Weights of a small autoregressive pixel model.
Model: 16-pixel images, width 128, activation gelu.
Training: soap at rate 0.0045, 6600 steps, batches of 192.
Data: 145000 training examples, 8.7 epochs.
Rows from block 4 of a small autoregressive pixel model, named by matrix and row number. Rows with one number belong to one neuron. Each number is 200 + 20 x the weight over its row's rms, rounded and kept within 0 to 999. All counts start at 0.
After each neuron's rows are labels from the 100 images, of 14976, where the neuron reaches its highest value: "strongest on" is what is common among them. Only what is clearly more common there than usual is listed. The data: drawn branching plants. In brackets: how many of the 100, against the usual share in percent.
# fc1: MLP up (model.blocks.4.mlp.fc1.weight, 768x128), inputs 0-63
# fc2: MLP down (model.blocks.4.mlp.fc2.weight, 128x768, transposed), outputs 0-63

fc1.218,218,209,173,190,268,232,202,216,181,209,193,224,193,174,187,194,186,198,179,221,183,222,186,214,178,189,201,186,211,197,197,205,189,159,224,203,192,190,195,180,201,173,216,201,202,200,171,217,203,214,219,201,221,218,223,223,225,208,213,200,195,188,216,222
fc2.218,207,205,215,229,169,204,194,179,214,188,228,183,198,206,210,218,194,199,209,216,209,199,225,153,234,229,168,195,215,172,200,188,188,208,165,192,180,184,230,203,190,212,212,207,180,200,214,192,205,209,175,137,234,202,195,222,153,185,188,184,217,208,168,216
strongest on: pink blossoms (59 vs 16.6)

fc1.282,172,221,213,224,284,186,232,197,192,211,184,190,206,230,199,228,207,185,159,159,265,195,175,181,226,186,189,173,178,180,211,158,203,178,207,204,195,206,216,193,184,174,238,188,202,199,181,191,191,216,194,193,211,210,182,217,203,225,199,185,176,213,201,193
fc2.282,245,178,187,187,156,218,210,168,194,192,203,215,205,201,180,190,207,222,207,208,201,192,225,216,194,187,210,206,219,201,190,222,204,210,161,181,197,157,185,212,209,203,216,182,202,207,213,242,229,163,207,187,201,221,210,194,182,200,240,201,189,174,205,179
strongest on: red berries (43 vs 16.8); leaning left (43 vs 17.2)

fc1.666,206,183,204,211,190,167,183,227,218,186,225,218,218,222,181,180,194,223,214,195,212,195,222,204,226,206,166,180,222,184,198,222,188,164,212,198,212,197,215,210,228,180,252,185,233,209,196,164,204,182,203,167,186,237,232,177,187,215,186,185,206,141,208,210
fc2.666,199,185,166,214,198,212,195,152,172,215,204,232,210,175,198,219,184,190,200,201,192,211,205,199,198,209,241,172,188,200,188,220,211,223,207,191,175,198,215,220,185,250,141,207,215,220,185,177,202,178,182,213,200,226,248,209,239,192,200,182,209,230,189,203
strongest on: pink blossoms (96 vs 16.6)

fc1.370,227,217,200,190,205,178,194,208,224,190,220,194,224,170,188,155,160,195,222,228,209,217,198,214,176,182,172,146,216,210,217,197,191,211,224,209,191,205,208,175,214,170,205,187,210,164,199,221,176,196,200,196,206,204,186,170,191,179,241,197,204,185,219,246
fc2.370,197,206,235,174,177,213,186,232,201,208,168,190,179,201,186,213,211,209,193,235,192,226,191,186,227,228,200,224,192,189,196,196,188,207,198,220,208,196,233,203,190,208,190,200,197,198,160,215,175,224,222,219,221,230,213,215,220,204,164,219,153,224,218,200
strongest on: night (58 vs 20.6); green leaves (39 vs 16.5)

fc1.337,207,215,162,197,208,221,200,178,195,205,224,203,193,183,195,187,186,188,215,200,200,212,182,211,182,217,200,195,206,188,226,227,190,193,164,182,216,219,158,202,195,203,192,220,224,228,184,191,191,221,224,218,158,237,222,192,224,207,217,177,197,175,217,174
fc2.337,181,208,208,215,196,195,219,215,202,196,201,207,197,211,219,194,190,248,213,221,163,210,212,240,191,206,168,174,206,190,207,239,212,205,215,207,181,199,225,202,174,193,209,221,179,181,204,188,176,216,168,237,203,174,224,221,224,190,167,181,182,182,211,235
strongest on: three-way forks (95 vs 57.2); bare (53 vs 16.3); red berries (40 vs 16.8)

fc1.330,199,185,220,223,223,176,189,191,174,185,226,197,257,209,209,192,209,181,201,184,252,196,171,216,179,221,174,209,234,179,208,212,214,206,209,210,225,227,182,214,179,199,191,207,186,207,168,198,204,180,180,150,208,212,193,202,209,187,189,201,209,161,190,189
fc2.330,216,209,216,182,195,188,202,208,189,198,206,209,163,204,205,166,204,197,255,203,183,186,210,214,206,171,221,218,188,214,193,204,204,168,213,199,200,203,185,213,181,216,169,183,178,206,218,196,166,190,194,220,164,194,195,168,222,188,225,201,179,174,204,191
strongest on: thick trunk (71 vs 32.5); wide (50 vs 16.6)

fc1.400,230,253,197,217,212,178,199,180,206,184,226,227,193,185,226,171,215,213,217,194,173,201,226,206,175,190,230,200,186,198,194,211,196,238,194,198,230,196,207,174,189,181,177,254,218,187,200,192,212,177,232,170,228,181,221,203,174,198,212,210,207,186,217,211
fc2.400,148,206,162,209,166,203,194,230,193,207,208,159,166,195,193,213,198,155,218,185,223,238,204,231,183,216,172,181,196,193,209,204,189,196,203,192,175,187,194,221,199,200,197,146,209,220,238,188,196,227,178,229,226,212,165,208,217,202,196,196,212,192,187,214
strongest on: bare (49 vs 16.3); narrow (43 vs 16.7)

fc1.543,233,203,187,169,200,192,183,170,224,188,176,162,212,213,212,174,177,186,219,218,194,208,166,225,161,208,195,167,206,218,195,216,202,224,157,211,216,192,157,221,214,184,263,183,238,235,163,169,223,234,211,176,223,203,230,206,205,175,197,208,186,197,212,200
fc2.543,158,239,185,171,220,201,218,219,180,199,236,209,189,160,180,171,190,172,187,148,189,205,202,191,212,201,203,202,194,213,190,215,199,183,220,178,183,174,216,187,204,175,170,194,202,210,213,235,182,202,188,218,182,175,209,188,217,213,191,198,197,174,225,195
strongest on: three-way forks (94 vs 57.2); bare (56 vs 16.3)

fc1.663,230,255,165,214,214,195,175,200,226,216,190,169,210,196,173,201,196,166,206,192,205,203,203,207,217,186,209,165,197,191,196,218,196,202,229,191,200,198,203,184,179,196,225,200,188,176,184,208,194,191,203,217,228,242,233,202,191,229,203,161,171,181,211,201
fc2.663,175,201,204,174,222,208,197,185,189,213,130,172,176,190,226,222,200,199,196,228,194,176,204,169,218,224,211,210,231,171,175,196,199,185,200,193,217,188,226,195,172,214,215,217,208,201,201,198,244,207,207,218,190,165,214,193,207,190,232,233,208,225,190,174
strongest on: red berries (82 vs 16.8); night (49 vs 20.6)

fc1.631,201,153,180,217,143,178,212,192,163,212,183,210,209,199,202,177,196,177,200,191,193,230,202,200,189,199,229,212,183,200,180,233,187,202,204,190,243,188,194,194,203,211,220,167,182,207,202,220,211,177,173,167,219,182,180,219,207,214,196,192,178,197,210,218
fc2.631,197,208,207,216,210,193,180,223,212,188,187,177,170,192,181,231,218,206,188,192,214,214,184,199,220,220,179,197,206,207,227,181,190,183,176,173,175,231,214,201,184,192,201,230,199,188,213,198,175,227,233,252,206,183,201,218,214,173,252,217,214,159,187,209
strongest on: three-way forks (97 vs 57.2); green leaves (89 vs 16.5)

fc1.328,216,165,188,209,170,224,203,191,188,186,211,197,226,220,200,208,159,204,200,221,221,193,197,241,238,165,218,217,187,179,193,170,186,211,204,191,203,198,176,221,226,226,225,195,189,224,214,226,193,198,205,193,212,205,197,206,186,166,215,187,201,202,207,180
fc2.328,199,213,175,232,220,217,193,224,204,236,196,195,186,204,212,168,187,155,187,158,204,213,210,208,190,222,133,187,170,218,200,222,220,204,195,236,194,206,199,188,185,193,174,221,202,171,213,169,174,213,237,187,200,202,192,216,199,233,216,162,219,211,161,210
strongest on: thick trunk (70 vs 32.5)

fc1.198,184,236,166,230,226,189,222,173,226,167,225,201,212,169,188,194,182,213,177,217,176,220,217,211,205,178,221,232,206,201,195,208,236,193,195,196,240,226,177,190,210,193,221,215,254,201,213,185,248,231,217,172,227,189,202,175,183,233,211,200,220,211,207,180
fc2.198,182,192,182,181,190,212,189,240,210,197,209,169,208,199,211,216,195,242,173,168,221,245,207,226,194,218,180,201,199,202,203,195,154,215,192,197,190,163,189,186,201,195,184,177,173,178,216,225,185,202,193,184,198,216,177,201,200,193,221,223,196,218,186,189
strongest on: bare (99 vs 16.3)

fc1.685,183,208,188,194,194,207,209,205,151,208,215,207,180,202,241,208,186,194,176,213,207,194,188,202,212,201,220,178,163,254,159,185,186,206,232,192,207,199,205,235,202,151,188,196,183,159,201,204,185,163,212,212,221,233,201,221,167,195,216,207,236,194,197,202
fc2.685,216,216,194,187,230,204,185,191,197,214,176,223,224,188,198,211,204,196,206,203,197,222,203,185,177,206,191,198,187,177,210,207,226,228,197,206,191,187,177,212,203,202,232,203,170,191,151,212,244,191,216,235,163,206,248,197,191,158,239,184,202,172,185,197
strongest on: two-way forks (80 vs 42.8); spreading (50 vs 16.2)

fc1.467,193,184,159,281,219,207,214,251,194,212,208,207,207,192,217,207,213,179,197,184,207,199,181,168,192,174,232,223,218,188,202,193,190,169,191,197,206,197,214,204,196,214,225,172,238,205,182,229,199,228,200,194,205,202,206,205,200,180,242,225,177,180,209,214
fc2.467,167,185,225,203,201,209,238,198,190,213,191,199,233,213,206,202,158,216,202,198,246,210,189,172,186,206,251,211,174,203,207,199,175,215,214,173,202,188,206,195,193,207,211,214,197,202,204,196,180,215,184,172,187,203,158,197,202,224,202,204,207,188,204,178
strongest on: three-way forks (96 vs 57.2)

fc1.391,203,217,167,195,196,212,223,201,186,202,213,196,182,223,200,211,203,205,216,207,205,170,209,160,204,201,186,200,223,201,211,192,180,239,202,195,184,181,194,182,190,229,197,209,198,234,218,177,195,228,192,223,149,201,205,212,212,191,203,156,228,203,184,183
fc2.391,196,184,207,175,205,192,197,199,163,159,181,212,194,216,219,196,204,206,175,215,224,242,193,205,214,180,189,192,209,216,184,180,163,204,209,194,222,207,215,197,183,178,203,176,211,229,202,211,169,173,232,205,144,176,180,173,198,191,227,238,193,189,211,211
strongest on: red berries (80 vs 16.8)

fc1.452,205,173,187,212,204,188,201,197,195,229,227,163,204,186,183,196,211,205,197,168,161,217,210,219,163,182,200,151,208,235,193,216,214,214,164,190,192,224,181,160,164,202,203,216,179,173,187,234,202,200,214,239,194,200,223,211,206,200,184,244,202,187,190,216
fc2.452,199,166,200,235,164,187,234,206,233,200,229,193,190,219,223,187,174,187,181,182,230,204,196,224,212,211,198,203,177,186,204,182,223,208,204,184,177,203,232,202,275,190,205,217,223,200,239,198,184,197,185,192,211,183,204,223,207,194,201,204,142,196,173,211
strongest on: red berries (55 vs 16.8)

fc1.456,214,224,218,212,227,189,225,232,208,195,189,174,208,191,201,167,181,199,211,173,216,177,219,159,218,196,187,183,222,180,203,216,167,193,202,207,212,238,190,223,197,168,189,222,229,208,173,226,219,192,212,223,184,177,184,196,229,150,234,196,197,208,181,176
fc2.456,196,163,184,201,162,199,194,204,202,204,186,221,193,206,163,218,220,235,177,253,194,224,199,207,156,206,182,218,184,263,210,168,173,235,195,184,234,180,211,220,193,196,213,191,186,199,185,194,206,181,206,190,183,214,210,196,186,231,202,197,214,201,212,192
strongest on: wide (42 vs 16.6); red berries (36 vs 16.8)

fc1.126,220,191,184,206,208,191,199,201,168,197,227,222,228,200,226,184,226,181,194,189,209,175,176,182,207,162,232,143,194,213,196,193,215,207,179,212,197,247,223,230,196,234,214,225,184,188,201,204,214,187,202,201,203,231,157,227,210,226,207,209,209,199,201,211
fc2.126,237,219,154,182,185,211,196,191,197,227,218,218,197,206,166,193,245,195,210,205,228,207,220,205,218,222,219,205,197,217,205,180,221,197,205,253,175,183,180,200,223,194,237,190,207,205,183,199,216,204,179,203,226,207,234,218,190,217,201,208,218,204,186,234
strongest on: green leaves (53 vs 16.5)

fc1.224,232,184,213,184,188,200,193,140,210,199,204,213,205,181,203,219,226,205,197,201,182,222,193,215,231,198,182,231,195,177,208,234,215,228,195,229,180,206,213,208,209,190,211,170,177,178,180,228,193,174,207,197,200,206,206,185,181,169,219,219,191,189,195,220
fc2.224,173,242,180,216,186,195,201,216,191,216,201,188,186,246,256,188,171,211,193,200,190,186,188,187,200,200,239,197,168,207,170,167,169,201,193,176,189,171,226,225,199,195,208,222,201,222,192,165,208,189,181,225,198,223,203,243,226,240,203,174,192,208,207,183
strongest on: wide (61 vs 16.6); pink blossoms (50 vs 16.6)

fc1.450,206,166,199,238,184,191,202,207,182,185,198,198,200,257,202,194,203,179,198,154,185,215,219,195,208,191,201,175,207,163,214,217,251,215,206,227,184,197,167,201,215,183,207,175,201,204,190,213,216,233,221,176,237,232,223,229,232,214,191,228,217,188,219,225
fc2.450,206,207,197,204,213,154,183,171,217,214,239,239,208,167,196,188,206,218,188,238,223,174,210,209,177,208,215,204,170,231,196,172,198,216,184,177,183,177,204,214,179,228,163,201,264,205,215,180,209,182,185,180,147,208,216,192,196,212,199,192,197,186,158,195
strongest on: thick trunk (65 vs 32.5); pink blossoms (47 vs 16.6); drooping (36 vs 16.7)

fc1.209,218,226,197,188,213,196,224,197,184,213,221,189,197,214,197,209,220,216,202,188,147,169,197,173,204,216,244,195,195,196,197,183,191,213,238,203,225,224,206,176,206,181,174,225,208,211,202,189,205,224,228,220,201,220,199,228,209,191,224,170,225,175,135,181
fc2.209,214,202,198,212,220,182,199,230,224,196,208,187,157,216,209,191,191,191,177,231,202,224,174,164,217,168,184,169,187,210,184,195,205,204,196,153,200,179,224,201,191,217,212,198,166,206,214,196,175,155,186,230,218,212,186,215,210,206,209,218,184,164,217,254
strongest on: red berries (100 vs 16.8); night (42 vs 20.6)

fc1.742,221,210,211,171,183,192,172,231,234,233,217,219,217,203,186,198,146,198,187,163,198,217,249,198,192,167,214,216,180,223,191,203,181,187,189,209,175,211,213,184,200,194,239,200,213,200,207,185,175,197,209,175,215,215,184,183,182,189,185,183,173,207,249,185
fc2.742,148,212,224,221,206,183,217,203,196,185,176,203,220,183,210,205,195,157,169,208,199,194,207,164,246,185,196,153,210,204,213,184,217,192,153,215,220,185,200,214,219,197,199,227,201,237,224,205,203,210,212,211,185,179,218,185,225,209,203,248,222,205,166,219
strongest on: night (69 vs 20.6); autumn leaves (47 vs 16.6)

fc1.14,204,190,203,190,198,211,194,214,203,202,213,184,187,232,210,209,181,198,216,166,197,184,233,181,180,202,181,169,214,197,209,181,230,192,216,222,226,204,177,197,201,197,198,172,183,207,194,181,212,210,188,192,194,214,232,192,226,160,210,175,215,226,249,163
fc2.14,195,197,215,185,209,208,192,190,204,230,193,200,196,188,207,177,203,181,176,144,221,229,149,213,204,181,228,235,189,190,224,214,179,219,208,195,192,196,188,217,191,208,188,201,200,206,190,201,193,210,187,199,218,222,203,171,182,193,217,187,203,226,235,196
strongest on: thick trunk (72 vs 32.5); white flowers (61 vs 17.1); night (44 vs 20.6)

fc1.106,195,202,151,190,203,207,234,186,157,206,222,202,190,203,216,217,164,208,195,210,191,211,206,218,200,199,200,192,221,209,219,201,175,262,177,202,189,189,203,133,210,173,160,204,226,161,215,191,240,218,187,170,199,183,241,208,209,209,198,198,223,212,187,202
fc2.106,189,199,198,196,166,172,185,185,218,211,181,187,198,191,205,197,201,186,202,202,207,198,266,208,192,209,184,206,193,156,160,213,192,160,199,197,220,166,172,237,197,206,189,220,190,211,200,182,184,181,217,238,225,240,165,199,149,215,189,241,200,189,205,205
strongest on: bare (93 vs 16.3); wide (41 vs 16.6)

fc1.90,172,228,223,218,222,192,209,209,195,198,211,197,241,204,197,171,259,200,214,206,227,246,181,193,199,216,221,209,192,169,183,203,201,209,207,216,184,196,245,181,212,196,234,179,182,230,231,193,173,184,221,180,208,181,167,198,219,192,206,188,205,203,184,177
fc2.90,187,226,206,194,208,153,195,209,177,206,192,200,211,208,185,201,178,228,176,192,200,215,216,173,232,183,217,188,165,200,205,233,170,159,176,209,229,210,185,264,223,205,185,208,228,210,205,197,212,211,207,227,212,180,238,197,176,205,202,197,186,191,239,202
strongest on: two-way forks (70 vs 42.8); white flowers (66 vs 17.1)

fc1.22,207,177,191,176,210,200,195,200,195,170,202,191,179,186,209,191,195,206,191,184,197,204,192,213,217,223,163,233,213,217,188,205,203,165,185,194,221,184,228,214,223,200,238,164,178,190,232,164,197,190,209,219,182,238,174,212,202,210,197,177,224,230,207,213
fc2.22,196,195,227,215,208,187,202,167,195,205,225,184,218,180,198,152,213,192,205,231,206,201,198,199,184,202,203,161,193,199,206,194,219,181,214,210,160,198,166,224,191,232,177,214,221,199,193,226,208,180,235,193,192,182,225,155,224,197,216,215,185,193,199,173
strongest on: red berries (51 vs 16.8)

fc1.421,215,199,211,194,181,212,224,190,177,209,197,207,191,205,201,155,220,193,208,207,159,189,215,205,203,225,204,184,209,186,205,240,186,207,221,198,219,178,194,192,213,186,198,186,197,191,207,202,214,174,204,200,229,197,223,201,226,213,213,157,216,223,166,143
fc2.421,195,201,156,219,208,198,196,224,215,204,188,204,193,202,180,216,165,191,192,156,214,198,185,205,193,192,185,191,180,196,196,190,199,184,199,181,209,208,189,215,163,213,202,168,186,222,223,244,220,209,180,192,184,223,202,214,188,205,207,262,190,179,217,255
strongest on: red berries (73 vs 16.8); two-way forks (70 vs 42.8); drooping (41 vs 16.7)

fc1.625,206,213,172,243,233,198,210,188,208,210,183,163,217,186,223,159,199,249,211,196,199,210,206,181,228,182,182,187,188,222,201,186,199,235,207,222,231,223,203,215,242,188,186,211,219,242,217,210,210,164,176,229,217,207,237,227,199,185,206,192,224,201,221,197
fc2.625,165,212,198,180,211,179,200,209,194,211,208,210,174,191,191,199,190,201,185,206,190,203,165,207,196,194,186,213,248,176,177,193,178,166,164,234,245,179,208,187,202,205,208,191,213,147,187,160,210,205,255,178,206,194,152,182,215,196,208,228,183,251,186,181
strongest on: two-way forks (80 vs 42.8); wide (51 vs 16.6)

fc1.667,210,202,204,188,205,191,174,166,204,186,213,182,203,163,194,221,208,246,214,166,170,199,189,196,181,225,236,162,186,189,218,178,181,182,216,236,201,202,216,193,244,153,177,247,193,209,204,193,186,210,215,182,218,197,167,199,208,193,196,168,232,199,174,182
fc2.667,233,206,189,202,244,199,211,227,218,219,215,183,186,177,168,191,158,174,202,207,214,193,217,193,186,197,202,192,192,194,190,208,223,185,197,185,231,180,220,184,156,209,202,180,206,202,223,164,200,138,201,225,200,216,218,188,212,218,230,206,205,177,215,205
strongest on: night (88 vs 20.6); red berries (84 vs 16.8)

fc1.167,207,193,229,173,205,199,237,188,131,205,226,170,187,201,181,204,233,201,224,205,184,231,244,194,184,193,192,184,202,175,205,180,171,181,192,205,199,197,205,193,194,206,213,200,180,184,189,189,189,153,238,219,209,172,173,205,219,196,204,208,165,193,238,231
fc2.167,218,184,189,212,205,207,205,190,249,205,177,208,185,187,207,183,220,192,171,166,198,195,208,219,195,221,205,215,192,211,214,199,231,206,200,201,190,228,229,207,198,231,183,244,252,197,205,213,225,230,160,201,191,204,203,220,220,203,169,203,206,213,174,216
strongest on: two-way forks (77 vs 42.8)

fc1.607,198,235,175,235,203,183,227,245,237,192,211,180,208,167,185,183,195,189,191,232,202,240,228,216,166,204,217,194,216,214,203,208,199,221,187,206,232,185,208,205,196,200,215,187,188,199,231,210,176,194,205,201,207,178,166,183,181,186,177,222,217,175,230,189
fc2.607,217,209,184,187,205,211,210,213,195,193,174,201,185,206,181,217,199,195,198,197,205,178,215,195,218,217,192,187,191,199,198,203,206,211,183,194,182,189,207,215,212,212,241,172,196,187,207,211,164,236,161,205,174,192,187,225,217,202,223,208,169,220,200,178
strongest on: three-way forks (89 vs 57.2)

fc1.286,199,193,218,178,213,177,210,238,216,230,233,190,183,210,212,196,155,188,219,223,211,206,151,214,171,190,210,183,222,199,192,171,226,208,214,229,185,203,184,181,212,178,187,221,240,240,188,196,147,203,216,205,180,222,189,206,208,210,240,177,208,177,213,232
fc2.286,241,201,191,212,171,204,193,234,218,204,184,200,193,181,203,194,234,207,153,204,193,212,217,201,205,232,225,232,201,188,210,190,163,209,207,217,225,194,237,191,199,215,205,207,212,198,204,193,224,200,202,184,229,203,198,209,150,242,184,199,194,215,208,194
strongest on: night (86 vs 20.6); red berries (47 vs 16.8)

fc1.521,244,193,221,215,200,196,167,216,211,208,236,205,196,236,228,175,185,225,217,185,207,234,205,198,212,230,199,205,194,221,218,196,203,165,205,215,236,227,210,228,208,206,240,187,181,180,216,200,194,210,214,203,231,200,221,180,170,204,213,192,223,183,175,190
fc2.521,197,199,147,191,188,227,196,174,202,208,190,232,215,185,202,209,191,229,221,190,208,189,222,200,177,203,191,174,209,180,156,239,212,196,192,191,150,169,192,176,182,204,171,196,213,208,185,198,199,195,208,211,185,203,195,198,217,176,202,166,197,188,193,243
strongest on: two-way forks (91 vs 42.8); green leaves (59 vs 16.5); night (43 vs 20.6); foliage: pink blossoms (37 vs 16.6)

fc1.377,203,205,202,189,223,253,201,230,227,196,246,207,199,205,186,225,183,214,208,240,187,206,182,221,198,213,180,176,268,185,211,179,244,219,203,224,218,227,192,193,215,196,194,209,198,200,212,208,162,215,212,199,161,227,209,227,195,198,199,180,164,188,204,193
fc2.377,228,195,199,228,186,193,193,236,227,226,164,212,197,212,190,197,216,226,177,248,201,205,181,196,201,222,227,208,217,204,193,190,180,185,207,215,214,171,184,199,189,210,173,200,202,208,194,199,189,197,216,206,229,197,172,224,186,224,223,251,197,221,184,207
strongest on: night (100 vs 20.6); two-way forks (71 vs 42.8); wide (57 vs 16.6)

fc1.658,183,199,153,213,186,184,202,207,193,191,172,213,208,194,205,186,191,216,207,187,215,224,191,192,159,192,245,197,218,174,206,229,166,183,205,203,179,218,208,203,238,258,229,231,202,206,178,148,201,210,190,163,188,199,220,176,215,199,213,195,194,208,177,199
fc2.658,179,215,234,208,194,192,175,197,191,197,196,195,194,209,194,220,217,188,185,202,209,216,190,216,209,237,189,214,211,232,209,167,179,200,225,196,182,189,192,202,171,166,190,216,206,190,197,197,218,189,178,206,239,200,175,207,165,179,221,188,209,192,202,205
strongest on: thick trunk (64 vs 32.5); leaning left (48 vs 17.2)

fc1.327,153,220,179,182,245,182,221,199,205,176,200,159,179,233,177,163,167,196,232,187,249,203,221,210,216,178,199,194,196,204,218,196,201,184,240,169,231,206,193,191,191,184,219,238,191,208,207,195,240,201,194,173,199,179,190,204,234,153,207,228,197,208,198,227
fc2.327,242,201,184,226,181,211,212,178,156,183,202,231,188,164,212,205,193,164,193,222,170,217,215,203,161,214,184,211,200,199,189,199,174,194,187,229,152,248,148,187,228,188,199,188,181,210,197,197,160,207,229,218,225,215,224,200,208,231,225,178,231,214,185,195
strongest on: thick trunk (61 vs 32.5)

fc1.386,226,206,183,206,203,216,193,197,192,201,199,200,222,207,211,206,198,196,182,212,231,223,202,232,223,183,221,200,199,219,157,204,201,201,192,205,194,217,159,171,183,217,179,223,180,230,212,186,161,222,195,227,194,227,200,225,208,198,202,256,209,190,199,196
fc2.386,239,177,226,209,163,196,206,214,195,198,166,207,185,192,186,174,234,178,185,212,227,224,183,210,172,193,224,196,182,179,177,183,236,209,179,218,169,195,210,208,230,208,218,187,206,180,191,217,215,259,208,198,198,208,158,220,186,186,206,199,235,197,215,187
strongest on: green leaves (41 vs 16.5)

fc1.657,199,197,200,212,195,234,230,185,213,166,200,234,215,216,242,201,172,191,216,195,165,204,210,180,206,241,195,190,174,180,193,203,170,176,221,196,192,234,196,217,215,201,220,220,198,161,220,196,199,212,230,220,211,222,239,196,206,151,179,190,217,233,214,175
fc2.657,211,188,198,176,211,216,157,183,198,224,177,225,168,203,209,178,192,184,204,196,224,216,181,216,169,178,200,178,192,206,226,215,176,212,236,229,210,195,184,194,197,224,185,214,208,202,204,186,199,201,217,184,207,217,143,201,216,235,211,206,182,187,197,231
strongest on: pink blossoms (72 vs 16.6); two-way forks (72 vs 42.8); night (45 vs 20.6); habit: wide (36 vs 16.6)

fc1.135,159,201,212,205,191,182,159,179,199,207,208,203,175,179,192,219,191,180,189,171,207,215,206,211,197,219,175,240,201,194,186,154,204,164,188,223,205,211,183,197,193,203,194,220,209,185,200,179,176,193,196,175,184,235,147,204,208,223,228,191,177,189,220,213
fc2.135,238,224,202,203,203,214,236,202,165,205,201,181,209,181,185,194,181,217,186,241,197,164,221,161,256,219,196,148,184,211,217,208,174,179,204,212,208,208,169,185,188,195,196,208,185,204,180,219,233,187,221,205,205,176,202,194,191,185,219,190,196,219,201,214
strongest on: three-way forks (94 vs 57.2); wide (59 vs 16.6); bare (44 vs 16.3)

fc1.281,210,204,151,168,203,218,190,167,204,196,183,216,212,181,181,178,175,214,208,185,193,218,169,211,198,196,232,192,204,193,192,219,187,217,189,237,215,217,185,183,202,218,202,229,181,238,185,175,144,250,235,216,194,182,237,202,202,186,227,182,201,194,200,168
fc2.281,205,195,191,235,190,184,209,196,177,235,204,203,212,185,210,172,136,206,214,202,206,204,207,191,191,169,181,175,205,209,212,231,239,204,197,195,174,202,179,195,199,191,197,230,190,161,165,220,210,199,205,201,184,203,200,203,184,193,183,165,200,208,242,212
strongest on: three-way forks (94 vs 57.2); wide (43 vs 16.6)

fc1.157,209,225,212,194,206,200,167,213,217,188,236,160,187,210,191,220,218,211,210,193,201,186,219,223,192,211,200,190,203,196,192,169,205,228,201,208,212,209,197,209,190,233,215,223,153,263,219,170,197,204,184,193,186,234,257,215,213,230,216,190,212,212,171,204
fc2.157,198,190,183,183,187,191,201,230,188,225,170,158,197,175,207,205,206,204,180,213,209,221,200,182,204,211,201,194,192,194,198,214,169,201,199,189,185,162,203,200,200,204,199,182,256,192,205,203,203,201,222,208,196,176,173,175,203,248,206,225,195,192,216,196
strongest on: night (96 vs 20.6); red berries (80 vs 16.8); two-way forks (73 vs 42.8)

fc1.559,208,227,230,180,223,190,185,195,217,193,193,203,197,230,213,191,192,174,198,177,232,212,241,183,188,196,219,155,207,190,180,196,184,199,177,192,158,215,194,194,195,218,194,159,171,215,200,183,210,202,191,228,199,196,247,221,217,188,228,208,169,190,226,185
fc2.559,196,181,199,185,199,210,200,236,180,215,204,230,200,205,202,164,268,177,196,186,195,199,192,222,190,171,218,241,202,203,196,231,225,178,209,194,217,227,196,194,204,186,221,178,198,229,212,205,182,204,217,199,182,208,205,139,174,214,191,202,226,201,202,219
strongest on: thick trunk (68 vs 32.5); red berries (49 vs 16.8)

fc1.461,169,186,196,214,202,210,195,237,181,165,193,188,182,193,213,189,205,195,204,215,207,192,167,180,235,197,221,185,171,180,149,184,209,215,190,220,139,166,190,209,192,194,236,205,204,209,215,194,192,202,179,234,169,194,184,225,193,156,173,200,234,181,189,198
fc2.461,198,177,185,194,205,184,188,182,219,209,209,194,222,191,205,186,183,203,214,187,225,209,214,205,198,211,202,201,230,201,247,220,185,167,194,217,224,225,185,201,210,235,197,167,191,148,228,196,204,152,228,199,218,181,200,199,198,208,219,198,175,213,185,175
strongest on: wide (82 vs 16.6)

fc1.444,195,218,135,205,220,197,201,191,220,204,203,223,192,184,213,171,185,203,220,211,187,187,193,231,200,179,232,168,214,206,201,224,164,216,182,191,199,202,167,210,187,194,219,229,196,190,182,219,189,183,187,162,203,205,205,188,192,183,246,177,211,184,219,240
fc2.444,219,213,239,179,161,205,190,258,178,201,204,234,203,194,188,232,188,176,203,193,204,199,226,155,192,208,198,224,191,187,201,165,208,180,208,190,217,221,200,207,225,165,197,191,196,215,194,201,213,222,155,187,198,221,219,208,196,215,195,238,203,203,192,196
strongest on: narrow (45 vs 16.7)

fc1.569,193,199,204,201,189,171,214,222,205,203,151,209,224,200,202,207,199,232,234,204,205,198,196,226,226,195,217,148,191,197,212,182,219,225,200,208,227,220,214,152,177,225,178,180,146,189,197,201,217,202,184,197,221,197,187,180,216,172,170,214,234,178,196,208
fc2.569,203,206,202,183,197,230,193,187,196,214,244,191,155,210,208,208,215,165,192,193,199,238,184,186,184,206,216,231,156,224,180,186,193,201,174,205,204,180,183,199,214,210,196,217,230,189,187,220,171,212,195,191,175,210,197,193,188,228,211,185,184,183,215,208
strongest on: two-way forks (80 vs 42.8); wide (43 vs 16.6); drooping (42 vs 16.7)

fc1.68,183,228,210,205,207,196,217,156,196,162,203,208,176,200,172,197,192,210,222,214,216,195,207,206,180,254,198,191,186,229,182,223,198,163,214,173,220,196,215,241,219,216,216,221,190,185,228,189,205,198,242,196,227,228,187,201,253,201,217,187,196,217,219,202
fc2.68,204,195,194,188,200,219,187,175,196,195,135,194,189,212,191,197,186,198,182,198,175,233,205,154,235,171,195,137,244,181,208,210,194,222,210,206,198,207,185,212,176,194,174,199,207,196,213,219,227,184,211,187,187,218,204,154,208,173,167,228,204,198,239,197
strongest on: narrow (47 vs 16.7)